From a checkpoint of a small image classifier.
Model: activation gelu, width 384.
Data: 48750 training examples, 89.8 epochs.
Rows from block 2, named by matrix and row number. Rows with one number belong to one neuron. Each number is 128 + 32 x the weight over its row's rms, rounded and kept within 0 to 255. All counts start at 0. Numbers have three digits each.
# fc1: MLP up (model.blocks.2.mlp.fc1.weight, 1536x384), inputs 344-383
# fc2: MLP down (model.blocks.2.mlp.fc2.weight, 384x1536, transposed), outputs 344-383
fc1.693:139203114110115029132161126127151129154144096083112122091135148109174091161111096192126106141175093131118122132148136151
fc2.693:059153131081139089222114147104112113079122164150098160117151134104056122125103082143119138137164143186118090138114105117
fc1.694:160138156184124121148102131164074223114118112171153163142123062078137151090136160161088141128100168162243194164164165140
fc2.694:155109141127167154117120114126114106156145147104106110137142074099171155120114151069118143132174151097155108056081123182
fc1.695:143171144099122166144186094124137132112109070204096160068078145118189122173101196152153119128194077137090135166124106197
fc2.695:101107108124148137102128155138145094129170136107130173161114118097186121131137124082150151126145143127137137065152117145
fc1.696:145136178123131147106141169128078111097163202167133151170118153119131092129170072075104091090093176131102173086182098148
fc2.696:101142094138116160149132082137096147163071134137112128145128119110127127099142076087122118129102116057138083120121083126
fc1.697:117122122098120152132179142131135130093113199091138121149158179197138128093131166156102164195078137141094086125148096106
fc2.697:065174139215143153131127123135096131073138121118170149121125178091164097152164133079162081115143144146094124096157132084
fc1.698:161164158096153107132159155158091133082118121118143150153187134175082046119086131120104125054125125108128050195108102114
fc2.698:130089087106142120123101154109115133151152119145150134131062137159106151091055107131124165117153139094107105112091143127
fc1.699:092170121190151076116137144143156151148180116145169122143106140139111157200114169145149189171142128096130176139065157140
fc2.699:090095122189132104122146117138133097114169124073087137108124134147118173156143204109187195153178098138069126127143153134
fc1.700:129093100178134154133207145146113124058101130114156116169155164169082068128090100104131136076147151140119091205109107083
fc2.700:139105107127156137137106135110138126135131137130123140124055134187137140148093084144090178168139091128108108132135130097
fc1.701:088119175161172126131103174093146143135131139101152137144104124122100122150145089120144075143031162163101156122142123087
fc2.701:141138076128131176168198101145146113191118148101143098146134105073124070103179106122149139149137119130161099130144070127
fc1.702:153149150182153179150179125108167191146094109147124114181061156103097139113091115109110139141049157153069149229169226132
fc2.702:174140115109164100117111117112124146174170091150135147132119135157141105142172069120206119144139089075152097163098110104
fc1.703:080085113165105125080129095174179113136136159178117141083119084106129162145091169121172104204114151181167094138085156170
fc2.703:119140104114164108117134178147127106161152069080085097083125091117194152170099143119150168084160131089127156118114106110
fc1.704:154152084171105131068155120177184145143110141128128117146154156106131170129115167141149113177106083138128077127099130155
fc2.704:140103152110171134154084137103111170080102109082077137126142145081152141119085121148124076101167170141140135053148126172
fc1.705:137145115145144107131155171113140156088172118106096123164139188133115160162135144179105136189182169087118123105117141045
fc2.705:126117147153160149137140047121075150164158131109147122148091140108076163119162174096176207130178141092121106123133143161
fc1.706:168151147102135128141159138128130135178098128148114184192124183140172150156161114139164150102183152089095138184158132147
fc2.706:142165128093102157133109074101114134086129123115170135170113138101071112157097092110134165177169161122107104119134089062
fc1.707:113120193158165068212126109108137057184149158146077107183120163118121152183211143143149117147134163138076184061118072126
fc2.707:086111097123153215109090160113194173107106116123111136146088108075171097100191139093115164107092117150143088136094169140
fc1.708:119053065131152131094183119155110123155121100150120103172121103146124137140150108120151140097130070147118142113162147158
fc2.708:123122171132084108125077126154130155136161113141097090121112104107152129118111140111097089136136131149127085131095140125
fc1.709:100097137100152137127148122153170187116124181132169107103110171146148150191117066104102117152111142101090163159119159127
fc2.709:122154124112136106202152166150081157137136120173057138130175127123159121086118098172192132116099145070118154084096128110
fc1.710:138130146139150139172158101135113216089145125122120120098074114071149132122105118124154045160102181137055167157142220174
fc2.710:129149109116140098090081086103124165124155127125104124144096139144119106125146033117151145178101115097192108177118121095
fc1.711:095043089119138145087117148169125124125205110176100178080101058115145121170189116072114105148104180111158088141106142070
fc2.711:128095145166181129122150083132055194162112148131150123143111124152136170101171143120130092109142061122175138095139123161
fc1.712:213081157127122124095154143183127101113143144117129164168115134187108115103120081057108066121144186119132088133137113105
fc2.712:145142081107159111146101164144073172161099096109114159106080094123180085120095098146181152112148110101144143139122186130
fc1.713:100117110144169086093126146124127161073165118118159128151155135170132124163113140126120131145137163095168118140044160075
fc2.713:124147138132100099159153123118110092109154165113083110103158177091083161132089206112132159139124163128073122097132101137
fc1.714:143137114095095153119129138114117205142146104130131057154157179135163098134116106100124177113096115143124107107181132156
fc2.714:125134167124136095137138073183093140163115090190151130113180122118111176131134128138134140171135156106157130121050175134
fc1.715:109086165119130132117109114102103178101150086149115121152093145186172097105108107092099164148133125108155159182162190162
fc2.715:127161117161120104107105102172117090169095117118152164101194155069097146128073146134152103129135145156117109082084154109
fc1.716:089153138068068077104117101116193129135105172079156194135161156124145109149063102186131134144128098106159199145124102144
fc2.716:110162114084091107191102171076149115083143119149096142091200145118072131096101088173114139103114147148079154114104144050
fc1.717:075086097149145123099137176170152147122147093136126071170122167110136185083129134162008104206066169161118085182105118136
fc2.717:132129099125147174112122116104105136149131164140154174104150115110117169145147139119168065125152145130102107114156142074
fc1.718:116029078148077114140087097165123154115157156151102133111130164126147134160093165151129127148116115095149125140146222091
fc2.718:084137149125140109139113140124115146125099110136126111131114133129153117136150185133142158123159147126092152073137128156
fc1.719:161106111139121182105151137100105149152156112131114123189155161103129120105071112142065196144097185166174098194141137157
fc2.719:133177139126153108137124086170117122160081130125142135087175114114115165133137157128196096113151111120132103120093156098
fc1.720:123103181220150159115148200131148115104148120177174126098174090172101125185135159084153157098105084067170078119148161075
fc2.720:124112088155170117080115155146136147164140143067179169199062121120172143086162219156133134105164136150141134075150111152
fc1.721:126117140129128108136119118118126176147122177154135079107149128111115159165078142130157144156115117089127147136073109122
fc2.721:082135120092150110126105169180046147106152088119071084102169122077190116130128105130140136118151161092113087112103100105
fc1.722:184155154119105141193169107115149138144094093161163149134110121127172104144142119136146153146183124088084121139111095098
fc2.722:139111124105090105107133059120153111128133113140179145152158110072148087179145113091142111108155143171108150102157038123
fc1.723:102151114123159147141118147165110053059112066174109169072178162171150135111162098115181150156218183124174117138147114072
fc2.723:120125127112129226087072120095111213093098179145158152188099109143112142100111193118138132150128065132081091100121113137
fc1.724:159182173079130154190142115093200125185143114083108164180089172116115162108140127134139145129152119106119164111166120125
fc2.724:105106133094104149166122113144134119121131111090153137113166098088109062151158121152128147116116105188148141126134088084
fc1.725:143125126135143176147076109144131082164149124130161095111200106097096069136132156141131169135096147115144131160118149163
fc2.725:084153132164140096130148161151110153082090167119116151131139139158140160159122108146127157171146057130124115095151135069
fc1.726:093134067083116094150136170130155092101175065105120076099064103114127165122135159146121129149126060060157148128098125120
fc2.726:169140176150165147156047106121140094097068170147166201090218150132130135108145081106156083118171147180167163168118098145
fc1.727:092158176118133147164159155115147139121145140131121158125105110158119110136146111128142086103065102106094142110076137151
fc2.727:135153101084135137161132089167124116129072090128129131130102160044146059118106052147127109114104098182139116104181073070
fc1.728:149149150126126088113146139128138108152101141109082173182104208190151103156197140113078099114149180102129118082120116115
fc2.728:090099129167181201122094109116121167104149192142181056162095093084155167133115154134128146125122122093139145162151160136
fc1.729:058186082065146149178104118104093113140166056119157112125143097145110123143127143137157128116137086058068161123161142159
fc2.729:172054182167122110125165051187138179138110093119087121117225151105127148094109111118163147164184135118227092116118094096
fc1.730:161160141077145103101130095075140092179170163123145147190067145098121130151139100082075130113102198144149088148122143083
fc2.730:174118124116150186143098173148079096173086107097103175137102078162169083098137098171164158135148046114153125092151125130
fc1.731:157137118154174109143147135141201106151168177119125040072090125125128194151164117106041137123086152109144155132133107135
fc2.731:085123118140124141147115173130089127146154106085083157190087123119161088103141164153139097097099108180135178133114180152
fc1.732:085130081187060175068111120169126184131122094111085131067147107055190120127074157111105124149141120112134120164199224095
fc2.732:107176124109164102179166104125095119106087128121151155125160150136106120146098116123135063133179176150133112068103103150
fc1.733:052110136119137145125162173139134094094152100172147103129105134138165094137182103132141184116069121148086193146100186152
fc2.733:148162153083106121112143110115140111141127117122127190156172153150068119104043096179140143152158148101136125104106107107
fc1.734:080085098172143141125191131191124119058057150144090091153169131214115102130171156101139133162106154098142070118128129064
fc2.734:089148114102150165146121158108072146118142130098174156097082162110137134133094141095117140114103115150111139105113117112
fc1.735:089083113191173178067123152175039109128161164170133130121116111092103122123153100090082114129067163128166126076133119111
fc2.735:082133087145144156134143126217063141112085178102137122119115115086152150130191102065138109153132080124104098115149113102
fc1.736:110138148164170134097136114114139162044138046111132117124053134096093134119110085143093101154053153138098123146141233168
fc2.736:133140105105128093122110066089141157149190117134140146116142132149172099115172158123148153102116099092133138159129099128
fc1.737:094075075139093100077144127173157155147193112158136110190128116132239202147130147129120102156113118122070107138147127145
fc2.737:128099139160106139121099109111093137142095114113094133122076102089106134123096135149105132119125091183156081129109109145
fc1.738:074135110133094128161149147122217133141114111099160174128070082137119130158087131171130090121148037117168154155068144112
fc2.738:132137169113152088150097139101141073193118169073128145098179173139097150097094170182114159137101142164164155084151124115
fc1.739:178197155126145138171179129071184192158106145132122075185136112129145133165182141149162143164136089173069184174165102112
fc2.739:143181146078103159139113070091139134149132124117149169132177135097177088134120089114104079108121162141110098140146074046
fc1.740:108077107100122084105095124122129145185128055125115176173097151114137125098153146065108113096088177130179145171162163142
fc2.740:111142178126135120146163088127155155163122086163154118115149109101094168158140132144139158114127125086136098101128128128
fc1.741:121180116142083089144125116079123107112099086134076129125104119183083094068196107099054108068072153194110096147086133129
fc2.741:093152156092153162135054165084144154140167144155079128150111153123091143127138085103123165135109087082076082186107104083
fc1.742:103134115113099130169081114133203118160122120120121107132146141195114131092114146129181116176184125112105110211124142162
fc2.742:111118132085135080107174108127123099069119110118147202094142168069080095188051113110126125100123115130097166089144113088
fc1.743:103113111203093161068142110200131058177082105180137114134187128104105139103142097103131138106164125148158126103096142112
fc2.743:132116169101209125150086148128115152074168112056097133094125169108162160115139131153130123152122142176116140082156085157
fc1.744:133118123090116150096138143124161124131106139130148127083071156170129078128140142143154143147167150134153099255102136119
fc2.744:175093142131210179126075111102130079087121155157173176114158165174179091108079131112150119089162144105101136128154110094
fc1.745:131056111113124138134191156129157117030088128157096119113204118177159082161129113110147143158101109111144096123118117071
fc2.745:080149107132167120138135146127120140122168119096128113084138201106196101148143128092077194105102184116108137106113111123
fc1.746:077124075132095099123145113138201128139180103140180077096062119143144112167109127094113062164110075073133162144088177138
fc2.746:158155190117129106185113120078145122138112147098066144083181153090102131139041187148138156101153176147100150088145103118
fc1.747:065169124115145147138133141133167142175157201099110109132109097152087130156114118148132181166095127116187145148123138076
fc2.747:113094122103154158121168082172074114139142104114091157140146152128156152169136148152181216132147079113114115142139090120
fc1.748:073131188127134089128132124147146121130147139130167130091161243186182085128158161120075113148120164085112123169103166133
fc2.748:126173106130151107132189142098155159134150197140086123140168158068102154077086095162176141161149134129094179096110081124
fc1.749:183126169154175091179135112116145119090163138171119154142120122108091169178166137174124133181133138121106158088206069138
fc2.749:056142107109090192129142150101140184158160116135075124195143143112168079101181113103098154107125154176104101125063109161
fc1.750:149087125128060083152106122120123202063095094154115126141129070086119169073172127157149124132105140151121157166119166201
fc2.750:162107157119069096074159083122128163080147082105130143120128100061099148089156092092130172100166125094148154138076113157
fc1.751:105116158159173142075114145176109095131173170131169128139083166116118088126170142054092064106097138097118132095081131119
fc2.751:065124080152135143166149118144094178147068120121120157134121118122176129111155080101151147132112105139140119116171104135
fc1.752:110104142084128147156174168088211100098117123102143105113122119180141071158118144111139170116135125069144111191147127102
fc2.752:125133099188171146124089151161089091138156137096149190119180165170152120143146134128118143095142170120119150099159147131
fc1.753:160144172046119140135144110046190082214109142153105151147053114140119104160180108142179161114149147107094124182124118142
fc2.753:126114151118102125133087118174126123175156103116117199130134112079155077139155081121135127127147116139121161092169103087
fc1.754:115192124115094113133082090046084122135165092140151158161131134129131041120120129159148108130118117198147133102165079142
fc2.754:146070092121112116149118148100163143100106121078149175119132129138103165119045119097096138140093133146130132106137106146
fc1.755:083096100112123106102162101155194139169106145121063051142089171147202158189102109117203126112114061100165106135111196120
fc2.755:167111150111190111129134176136146151136116114122121204134138075098133110132117199170184153094159172124067150092170117159
fc1.756:112175140109092115126098118125208133106128151092153158152206164188146109120115131172152168134129071137119143124114088160
fc2.756:111139124117100134167087158074186144085148123161086145112134146130080148106061101115096094137061136147070116142125124054
fc1.757:137117102171135198130114106103134130168174158087126130109155102140133105073166162089094089113139148114128101152134135182
fc2.757:096130113150128078210107123179083134123061126171143164127167142163157159124187106098181098118173107160171076096146169058
fc1.758:105158051189121129117081131138078158117124135173143182145130154112140144086101099145091176139133153076135122131117163165
fc2.758:133035142079156128132140142119145152074125101097122085151125148113124126102136173151142104128153109168167146105161111121
fc1.759:133125110134196111199149129112109148067131115164104174124100060073126132067087119118142143116086175181165183187113122140
fc2.759:124175133074107116121126119076110150110190169167121090154121142143151087094099107130102113157124150095134115146104110142
fc1.760:136120126173137117097138131159135184124149097164124121106136095143128174156052144089121098102141093103160127114085144186
fc2.760:113114111121127082121109191122152098128098108082053102098130181123114119120107159186176091133147171133070134082111104152
fc1.761:120148146106141171168157144139228138170150134077144143163103116177128112180147108142184124077126115136077129130142122114
fc2.761:100140139132071100142152088106155093161126107073122170173127146073107088170114145125141164144104117164129134117143064088